A small image classifier, trained from scratch.
Model: 6.93M parameters, 32-pixel images, arch mlp_mixer, norm layernorm, activation gelu, patch size [4, 4], layers 6, width 512.
Training: muon at rate 0.0031, 21400 steps, batches of 128, held-out accuracy 99%.
Data: trained on pen-drawn characters of a made-up script with 800 signs, 6.9 epochs.
Rows from block 3, named by matrix and row number. Rows with one number belong to one neuron. Each number is 128 + 32 x the weight over the matrix's rms, rounded and kept within 0 to 255. All counts start at 0.
# fc1: MLP up (model.blocks.3.mlp.fc1.weight, 1024x512), inputs 0-85
# fc2: MLP down (model.blocks.3.mlp.fc2.weight, 512x1024, transposed), outputs 0-85
fc1.141 [119  86 101 172 113 101 171 146 118 108 134 146 199 100 142 147 111 138 122 167 128 159 160  99  80 106 154 185 140 170 148 107 156  83 128 168 161 121 118  75 110 150 145  97 111 119 122 113 133 102 104 127  58 109 150 120 129 147  90  86 147 129 103 103 151 183 115 144 162 121 141 140 117 121 126 109 111 117 149 123 112 124 125 112 158 133]
fc2.141 [141 114 137  72 144 125  65 137 117  99 115 137  79 152  70 142 130 151 160 112 157 138 127  92 124 148 128 153 124 115 141 132 138 104 107 100 116 139 128 145 147 104 108 151 119  67 145 138 100  86  99 111 132 125  84 135 116 143 151  72 130 137 153 161 110  73  85 153 110 134 139 130 117 139 180 139 125 139 132 149  99 122 102 127 133 111]
fc1.142 [114 132 180 147 136 120 168 117 163  93  80 167 155 169 143 106 162  69 146 128 120 162 162 227 127 119 111 157 122 111 103 124 122 109  95 130 118 141  86 152 158 105 156  86 156 105 112  78 124 145 169 104 168 139  91 101 110 165 222 190 111 100 129 134 124 120 125  54 169 104 108 202 130  94 131 115 153 202 173 154 108 118 144 110 217  71]
fc2.142 [150 115 122  79  81 104 134 166 150 155 143 121 133  87 121 147 143 146 101 141  77  95 109 146 176  96 136 114 120 123 130 163 153 113 152 149 134 131 161 166 119 154 138 192  99 103 159 170  80 116 166 134 121  97 117 152 121 166  77 124 117  92  93 119 184 151  87 190 172 158  94 153 136 163 131 124 112 154 158 186 178 145 138 144 116 170]
fc1.143 [123 143 159 155 125  85 144 159 133 131  83 125 138 151 119  70 134 175 111 140 102 114 118 177 141 132 137 144 140 152 124 142 155 133 123 107 173 143 110  86 122  98 133 134 101  63  91 173 165 101  95 131 112 158 134 130  86 111 147 164 156 136 173 129 141 132  77 182 108 121 115  71 139 147 147 113 196 138 137 140 177 141 134 173 120 115]
fc2.143 [ 97 125 111 115  97 143  85 123 110  81 151 127 104  92 134 135 144 112 117  77 162 149 141 130 162 147 145 138 148 140  93 107 150 154 107 172 119 141 161 132 132 158 139  99 130 141 138  97 153 111  63 134 150 145 146 136 154 138  91 130 106 142  99 162 145 116 193 128 162 150 136 134 110 109 181 103 118 171 126 134  61 108 132 103 142 112]
fc1.144 [107 184 173 133 160 149 115 172 150  98 169 102 117 122 174 110 140 110 130 104  62 123 105 154 128 122  84 135 168 150 104 154 104 111  92 142 169 123  49 133  98 135 156 102 110 204 127 156  97 127 132 131  42 143 198 190 126 121 123 147 168 126 150  99 114 128 100 160 195  89 138 148 117 111  89 134 107 170 128 140  81 118 138 128 169 212]
fc2.144 [ 98 131 197 174 120 155 129 163 155 224 120 134  82 145 165 128 116 173  95 156  94 197 169 149 158 116 106 119  94 142 156 136 149  38  94 160 177  75 151 106  56 158 101  91 152 139  66 141 140 115 127 136 153 174 186 118 137 102 128 128 245 176  99 149 109 159 100  72  89 150  99 137 103 164 140 162 128 139 163 120 116 193 151  82 128 157]
fc1.145 [109 142 183 157 110 123 138 207 186 149 143 100  80 118 152  95 137 122  74 122 121 132 139 119 103 159  99  69 200 160 121 139 139 167 158 114 128 107 127 132 107 192 105 124 152  89 178 150 194  82  73 194 106 200 118  99  68 151  85 108 132 107 113 214 161 113 146 116 116 140 122 150  90  70 180  40 135 118 117 138 102 107 154 188 138  81]
fc2.145 [170  81  96 129  64  80 114 167  69 159  83 140 128 135 202 119 149  79 196 126  81 137 101 168 122 138 113  59  56 143 117 127 146  68  86 142 153 129  74 166  99 131 117 133 118 100 119 109 179  93  86 106 151 188 173 144 130 142  83 115 130 202 104  98 137 118 117 170 102 129 151 142 163 185 105 163 103 143 153 196 157 109  79 166  91 146]
fc1.146 [ 97 111 147 103 115 131 122 139 110 111 167 100 123 140 156 136 194 129 176 160 138  97 119 180 177  89 128 140 160 147 103 201 133 115  91 152 113 117 144 173 107 144 153 153  74 152 146 118 138 102 111 137 141 113  85  72 116 221 109 181 148 109 140 157 157 105  55 125 170 161  53  99 138 158 130 122 190 120 202 114 143  69 114 141 121 109]
fc2.146 [171 119 116 154  87 159 120  67  73 111  67 135 120 140 120 146 148 119 106 183 131  83 183 150  79 127 142 154 154 101 114  88  99 117 132 110 169 143 176 173  99 118 150 126 134  71 172 152 161 145 166 112 201 144 125 124 103 164 156  56 124 140 116  71 135 148 106 123 179 135 132 154 115 113 147 138 104 207 184 133 153 153 154 169  88 110]
fc1.147 [111 126 172 138 154 132 120 149 147  98 110 121 124  82 124 139 194 118  89 101 138 100 141 117 133 151 139 113 116 177  56 112 140 114 190 130 128 138 128  98 147 115 171  58 174 148 104 146 118 155 113 118 131 186 162 141 133 190 174 167 123 167 110 136 100 139 160 153 127 121 105 110 110 101 128  85 107 121 196 146 138 152 142 183 120 206]
fc2.147 [151 103 118 126 104  99 149 146 118 128 100 144 132 149  97 180  99 108 119 125 112 106  98 148 151 114 177 129 152 152 130  90 162  79  71 178 154  88 120 101 109 174 172  96  69 139 122 156 103  76 129 124 127  84 162 155 112  51 163 145  93 132 128  89 143 141 109  96  83 119 138 160  98 138 128 195 126 125  95 103 170 159 135 130 185 123]
fc1.148 [138 124 110  91 112  94 159 127 105  99  76 138 181  95  89 111 115 103 119 103 120 156 112 124 133 119 138 148 142 130 153 128  94 113 156 146 139 103 123 121 166 112 165 134  85 116 146 152 144 150 153  66 164 128 182  99 136 146  54 132 158  94 139 124 141 105 121 188 134 185 106 103 158 162 163 105 105 136 165 113 106 140  95 110 190 142]
fc2.148 [ 76 197 182 118 158 111 136 160 109 133 111 100 147 131 117 140 126 120 137 179 164 146 164 100 126 130 116 106 167 105 149 143 123 137 103 135 118 149 121 111 115  86 175 126  85 152  78 168 134  94 153 126  81 130  83  93 136 152 122 124 182 127 113 141 108 165 181 134 122 102 170 138 125 114 123  84 118  88 209  97 198  77 131 220 138 103]
fc1.150 [116 119 117  70 155 128  94 124 159 143 164  91  88 156 183 101 139  86 115 130 137 160 102 152 135 134 156 139 110  95 137 171 168 124 128  71 156 161  91 131 142 128 107 101  92 104 138 117 132 122 115 176  87 126 140 116 104 146 160 167 119 189 177 103 123 153 155 151 119 119 108 113 146  66  76 138 138 175 149 167 157 161 134  89 122 190]
fc2.150 [157 172 155 201 100 170 156  73 131 157 160 181 164 122  85  92 163 201 126 170 138 121 121 165  77 176 154 117 142 184  95 113 100  83  75 140 141 105 123 147 177 215 155 134 147 159 146 171 150  96  88 103 152 175 107  88 122 127  86 157 115 131 108 162 130  90  85  53 150 145 174 137 134 147 128 141 154 120 124 118  84  89 132 160 147 150]
fc1.151 [116 136 158 170 125  91 145 132 133 104 120 145 217  62 139 143  80 122 105  97 124 133 102 135 115 131  68  50 141 160 171 127 163  75 182  80 139  94 113 117 107 104 136 138 106  95 196  95 159 144 148  99 168 121 155  74 164 151 164 161  70 146 161 117 116 175  86 165  73 119 198 130  95  64 112 133 120 102  97 143 139 136 115 114 140  61]
fc2.151 [ 74 123 108 144  83 161 145 164 147 149  94  75 130 211 140  97 148 105  94 172 165 134 169 102 130 118 141 173 122  54  69  83 142 176 136  96  99 158 125 165 203 153 163 138  98 125 180 180  44 203 168 142  91 138 170 107 100 151 193 117 137 110 124 144 159 118 132 101 168 150  98  60  69 111 148  86 158  97  67 125  90 172 102 114 154 135]
fc1.152 [155 154 170 121 150 126 111 146  94 124 204  68 179  62  97 170 100 163 165 217 110  86  73 125 127 139 104 151 231 157 139 137 118  96 101 159 144 149 134 153 129 138 132 108  15 131 123 134 134 138 117 171 102 101 117 160 110 103 111 197 113 122 119 141 143  80 117 121 150 108  94 108 215 138 166 107 141 146  86 163 144  66 131 146 163 211]
fc2.152 [117 154 193 133 186 134  94 131 128  99 146 135 140 107 129 155 115 122  98 214 104 230 102  71 177 188 101 153 126 124 148 115  68  98 151 148 176  79  48 122 180  66 192 195 105 138 103 101 102 170 122 150 134  58 109 133  64  53  97 151 140 100 155 141 158 192 157 181  72 105  78 159 105 135 100 108  93 152 191 147 104 153  92 152 124 197]
fc1.153 [136 120 109 111  79 139  56  69 130 149 138 126  51 130 157 125 134 108  97 116 131  83 117 115  94 167 214 178 184 107 117 152  87 127 182 103 125 112 132 137 114 170  78 161 120 130 149 139 137 213 152 102 135 155 143 143 166 138 102 114  86 103 118 127 107 114 153 157  80 104 137 143 127 137  73 131 167 108  96 183 171 125 156 171 146 158]
fc2.153 [108 154 106 184 143  71 178 124 155  92 130 107 174 142 176 103 164 103 134 107 117 151 158 140 159  76  84 134  94  97 101  82 121  86 142 157 157 138  97 157 132 104 146 147 102 134 122 151  93  59  83 126 152  55 130 160 140 135 119 132 185 103 170 165 188 133 147  73 115 137 147 140  74 132  86 118 166 148 169 103 120 146 117 104 149  69]
fc1.154 [146 165 168 131  78 134 133 227  95 124 180 151 134 110 130 153 117 185 148  89 107 105 124 183 171 134 159 192 184 158 176 114 133  70  87 114 104 156  78 169 109 209 102 133 167 178  99  71  86 131 132 135  76 126  88  98 172 137 149 105 159  95  97 113 105  82  73 159 130 129 107 144 121 132 150  81  96 120 142 126 118 123 169  78 109 101]
fc2.154 [149 158 161  92 126 143 138 127 150 139 118 118 116  73 119 127 198 158 138 153 116 140 127  79 122  47 157 108 106 115 102 120 181 121 171  84 168 148  81  69 164 147 165  99  94  83 148 124 104 119  58  65 108 134 111 111  84 190 145 132 113 105 175  36  77 124  62 165 106 166 127 127 137  98 126  68 129 124 101 154  88 117 111 175 134 142]
fc1.157 [121 163  70 142 154 143 138 115 118 110 148 186 123 141 107 133  72  96 117 125  66 146 134 162 153 192  92 125 147 171 103 127  78 164 138 112 128  83  97 154 144 146 137 136 138 123  97 147 141  91 141 146 124 140 103 160 180 161 182 168 152 110 108 209 118 133  84  95 165 135 122 193 136 115 130 154  85 193 102  83 195  99 105 101  71 156]
fc2.157 [171  91  80 165 102 102 198 106 128 112 140 133 142 150 156  48 166  58 117 195  84  87 140  81 151  88 102 132 115 139 157 164 140 146  82  83 178 121  80 102 130 115 107 116  67 166 116 122 170 127 150 101 167 128 134 150 158 152 143 127 106  97 117 122 119 133 131 128 149 134 148  88 102 130 106 134  55  98 108 154 106 106  83 128  90 145]
fc1.158 [ 90 157 102  92 126  91 123  83 111 145 137 170 125 143  77 116 140 152 106 135 107 129  90 158 167  84  66  53 154 139 138 139 148 118 139 144 162 108 150 118 145 134  93  99 144 118 106 161 164 119 187 154 132 104 128 138 127  85 110 131 178 142  69 131 120 161 203 149 157 121 103 130 116  64 179  68 149 141 166  88 141 122 181 101 101 120]
fc2.158 [118  32  75 143 156 139 126  96 139 135 148 169 107  84 121 183 103 114  68  99 125 131  89 145 100 163 141 183 176 149  88 104 108 182 139 153 156 228 156 151 126 148 161  83 120 119 163 126 102 102  66 143 149 125 153 146 106 174  93 149 152 130 116 133 138 112  96 138 126 150 126 123 146 150  85 102 108 120  92 120  76  83 111 110 193 120]
fc1.159 [107 148 133  93 141 132 102 109 115  98 124 148 153 111 131 123 101 176 111 135  70 181 136  62 139 117 159 164 172 162 133 105 124 134 139 136 108  53 192 110  73 119 139 145 138 112 109 151  93  99 155  94 115  89 134 115 148 195 147 100 124 121 107 123 138 110 143 136 117 100  97 123 150 151 138 122  77 171 190 158 115 167  78 122 112 109]
fc2.159 [216 149 153 161  71 120  70 158  85 166 104 164 136 103 116 202 120 110 153 136 149 115 159 114 139 126  98 108 126 150  89  99 100 111  75 177  81 106 142 151 196 122 126 153 117 114 128 132 164  73  77 149 137 145 117 145 134  73 110 155 161 153  59  89 130 180 145  85 143 178 159 139  83 145 126 119 124  96  67 117 102 105 176 136 135 101]
fc1.160 [175  75 127 109 135  52 122 133 110 108 129 137 137 192  75 126 132 148 125 102 122  92 161 134 130 122 176 131 168 128 172 157 133 136  90 166 115 117  96 155  93 156 154 115 156 129 145 148 161 116 123 155 206 122 124  97  83  92 140 109 103 156 155 133 126 131 154 148 116 109  91 100 172 143  89 116 140 108  94 101  97  73 169 102 126 114]
fc2.160 [ 82 149 128 147  72 128 123  63 189 163 117 139  98 132 181 127 115 131  91  85  82 129 132 167  71 126  98 154 127 143 123  75  81 122 136 142 117 198  60  74 129 144  96 147 113 148 111 123 170 158 138 161  68 196  82  78 177  89 101 120 179 124 131 163 141 108 132  92 138 165  77 150 166 127 102 122 141 187  97 104 133 111 119  99 117  85]
fc1.161 [141 210 125 125 132 119 111 141 107  49 188 137 122  70 117 100 144 136 133 123 179 156  97 153 156  98 109 137 145 162 112 120  93 117 112  89  66 165 125 122  76 160 164 116 129 162 192 167 127 110 108 144 100 128  93  92 191 175 112 122 103 133 135 115 144 159 118 167 170 110 164  98 138 104  82 121 113 158 113 118 138 180 138 153  96 118]
fc2.161 [ 71 125 161  75 103 101  94 140 130 146 154 127 182 156 146 164 132  58 105 172  87 105 154 130  89 134 113 131  85 171 120 172 139 184 144 106 182 137 106 175 141 115  90  87 139 124 124 120 137 162 136 134 134 122 102 161 104  57 132 139  76  43 110  82 100  81 145 122 126 157  34 150 169 159 149 150 110 100 135 102 147 144 103  98 108  79]
fc1.162 [ 99 126  86 119 152 169 207 110 165 136 213 107 137 119 127 210 127 151 138 117 129 149 133  86  72  82 131 155 124 147 125 171 138 165 101  94 141 145 143 131 131 150 146 143 146  87 115 137 123 155 117  89 187  81 141 150 136  58 184  93 147 145 130  90 155 126  85  83 112 141 129 127 115 101 131  96 113 134 117  84  45 139 115 118  34 164]
fc2.162 [186 160 106 170 135 113 135  66 126 162 133 115 100 133 156 145 177 146 117 153 141 129 137 118 153 123 108 118 108 162  99 120  59 114 149 151 112 163 107 138 147 111 103  99 155 118 149 171 185  98 146 152 129 136 108 147 114 131 126 171 186 121 152 145 104 103 131 124 186 160 131 176 132 134 132 143 196 119 100 101 131 130 167  66 128 147]